{"train_examples": 61250, "targets": ["symbol"], "batch_size": 256}
Rows from block 6, named by matrix and row number. Each number is 128 + 32 x the weight over its row's rms, rounded and kept within 0 to 255. All counts start at 0. After the name is the row's rms in percent of the matrix's.
# short1: shortcut pointwise conv (model.blocks.6.short.1.weight, 192x112x1x1), inputs 0-55
short1.120 105 [191 138  81  97  99 118  93 128 108 154 159 134 155 128  98 122 182 130 149 110  93  85  66 112 144 120  94 162 178 172  87 104 117 112 114 189 109 150  96 136 108 105 125  52 123 136 120  87 168 168 117 189  81 141 164 127]
short1.121 084 [109  69 132 134 142  85 119 101  77 140  79 146 141 149 127 161  79  90  98 134 103  92  73 106 131 149  85 153 136 124 135 164 155 155 118 110 119 129 146 145 178 115 127 107  90  90 184 116  49 166  81 153  99 114 145 137]
short1.122 083 [119 111 128 113 130 114 102 108  86 149 201  78 147 169 134 155 146 117 118 150 183 108  46 136 143 111 123 153 170 191 127 170 111 166 133 164 119 117 119 114 163 152 143 134 143 131 144  63 149 168 124 159  92 137  51 119]
short1.123 091 [154 135  89 134 148 118  91  72 104 127 109  22 125 126 120 151 111 118  58  89 146 106  98 106 114  91 140 181 163 121 108 139 101  93 106 175 147 133  94  78 134 132 126 113 146 187 140  85 101 150 167 118 102  59  85 106]
short1.124 100 [118 159 142 130 106 152 164 100 120 107 132 198 129 112 128 156 115 126 142 105  92 115 157 119 141 158 140  99 171 112 131  90  77 202  95 103 144 139 150 109 105 101 132 128 138 145  35 108 202 157  36 110  83 144 148 113]
short1.125 103 [ 92  66 113 102  92 116 137 108  76 160 162  78 120 164 108 101 147  90 118 133 166  67  49 129 141 120  75 102 152 152 130 170 129 136 128 142 165 102 104 164 118 156 153 162 180 103 143  62 195 124  87 168  78 129  93 139]
short1.126 091 [129 161 118 133 206 118 122 103 189 154 116  99 127 148 135 119 157 147 134 132  77 170 106 137  93 122 166 137 126  86 151 131 132 109 136 104 124 104  73 137  58 109 118 127 112 145 123 121  75 110 202  94 117 152 123 118]
short1.127 100 [103 118 149 136 126 152 179  55  97 100 138 146 148 148 119 114  92 141 115 132 151  62 102 127 127 193 111  81 152 108 133  55 137 229 174 131 152 124 106 133 112 145 126 161 117 163 156  79  97 124 108  99 131 147  88 164]
short1.128 116 [119 163 101 136 115 182 126  76 155 104 156 154 133 179 168 167  98 184 148 107 139 169 101 127 141  68 101 161 122 103 109  92 146 102 105 113  90 141 110 112  65  47 153 157 133 184 110 190  25  87 133 125 113  93 122 104]
short1.129 109 [124 125 169 141 127 110 130 123 135  73  71 132 113 110 129 165  96 119 116 119 145 173 158 101 152  86 180  73  58  83 131  57 121 103 128 140 100  94 184 113 134 156 151  85 164 152 110 153 141  33 112 119 132  78  90 116]
short1.130 104 [173  81  89  97 114 109 131 112 101  86 155 114 188 151 115 188 142 136 126 102  89  79 100 104 124 135 128 177 185 145 106 105  93 118 180 179 158  90 147 146 128 100 135  94 126 165  63  95 131 164 100 154  51 151 177 113]
short1.131 087 [130 142 109 115 166 126 148 106 198 148 192  83 128 111 118 126 143 144 151 141  78 150  89 154 107  72 161  86 126 114 164 141 140 148 110 100 138 116  88 137 109  98 125 119 123 148 132 106 119  63 155  80 137 135  75 105]
short1.132 094 [122  93 146 124 101 106 132 145  96  87 117 129  98  94 130 140 106 125 136  73 126 131 149  70  82 168  95  88  78 124 129  49  92 130 113  95  99 115  99 133 116 113 136 149 133 110  88  97 135  28  71 113 103 115  99 120]
short1.133 092 [155 138 116 159 142 129 101 126 147 126 175 120 124 132 121 171 104 129 146 130  60 108  91 100 103 151  82 169 193 160 144 102 161 149 114 142 144 152  88 126  97 130 144 136 100 147  64  96 118 127  77 112  77 140 208 120]
short1.134 091 [162 118 114 144 146  98  99 165 116 102 135 129 152  82 145 140  66 142 124  93 145 150 129 137  97 144  62  73 115 114 144  71 112 127 125 103 141 125  97  93 166 142 138 177 139 132 153 134  87  93 109  86 113  95  95  67]
short1.135 098 [156 147  92 178 112 153 108  94 150 135 112 137 133 141 162 145 120 161 158 150 114 122  72 105 139  90  73 114  79 131 174 108 109  94 151 101 109  90  62  96 128 158 143 122 119 100 181 141  99 101 169 119  81 127 157  51]
short1.136 094 [132 147 129 122 110  79 110 145 148 123 135  86 151 117 132 136  95 147 133 108  96 144  78 193 123 144  53  78  67 145 106 105  99 101 142  68 169 115 109 144 171 147 132 134 135 174 137 117  54  28 139  84  76  99 121 127]
short1.137 098 [ 64 105  85 134 150 131 119  99  76  87 137  84 131 126 135 141 136 119 128  91 151 159 104 153 131 131 159 134 167 192 100 125  91  62 110  91 114  86 138 146  98 136 136 119 135 124  70  76 117 108  99 149  75 121 186  89]
short1.138 105 [138 137  90 149 165 125 150 128 237 142 169 110 118 122 132 111 158 131 127  88  87 123  99 150 102  88 187 125 146 163 133 145 133  80 105 110 148 132  58  92  45 140 120 101 115 142 122 175 151 145 219 156 142 207  79 152]
short1.139 104 [147  96 121 107 143  98  37 108 108 158 135 149  94  81 138 121 187 119 114  70 118 165 152 149  67 104 102 136 129 157 127 105  91 156 105 102  82 162 107 131 105  84 129 132 123 107  85 138 192  66  50 118 120  92 159 113]
short1.140 118 [ 77 107 130 116 146 114 116 122  72 100 102  86 135 140 150 201  85 144 152 140 145 119 111 139 104  84  61  68 124 121 120  93 103 100 142 117 147 106 150  52 126 103 181 154 150 130 164 140 103  85 110 113 109  65  45 109]
short1.141 111 [113 165 114 119 141 132 181 146 148 100 122 146 104 138 100 127 139  99 161  71 146 147 176  84 143  76 137  84  59 134 137  87  91 140 121  63 102  84 124 152  78 133 112 139 148  72 159  89 107  76 143 100 101 128 131 125]
short1.142 107 [169 172  67 116  96 160 149 114 124 139 133 154 102 119 146 181  75 150 141  86 126 168 102 155 111 157  78 137 127 156 120  64 107 114 122 117 129  98 102 151 127 166 155 166 129 144 182 107  98  65  89 105  76 115 152 115]
short1.143 100 [162  92  90 125  90 126 122 131 183 111 195 159 133 135 123 146 135 155 155 107 116 110 156 169  86 105  91 138 135 124 103  88  55 138 102 136 136 149 147 128 106 165 136 104  97 163  70 128 160 120  78  97 126 134 143 107]
short1.144 095 [153  95 122 108 126 184 129 109 165 103  65 155 154 145 121 132 124 176 163 110 130 190 159 121 163  90 161 105 121 105  87 137 120  96  82 157  87 138 124 168 130  70 135  53  95 143 136  98 114 121 107 104 152 167 142 177]
short1.145 101 [130 142 148 156 109  86 139  74  86 129 172 180  82 101 124 172 174 108 175 119 104 137  76  87 125 152 109 126 158 138 103  91 160 183  91 176  96 164 147 136 148  96 128 160 115 127  62 103 197 122  60 162 123 139 119 123]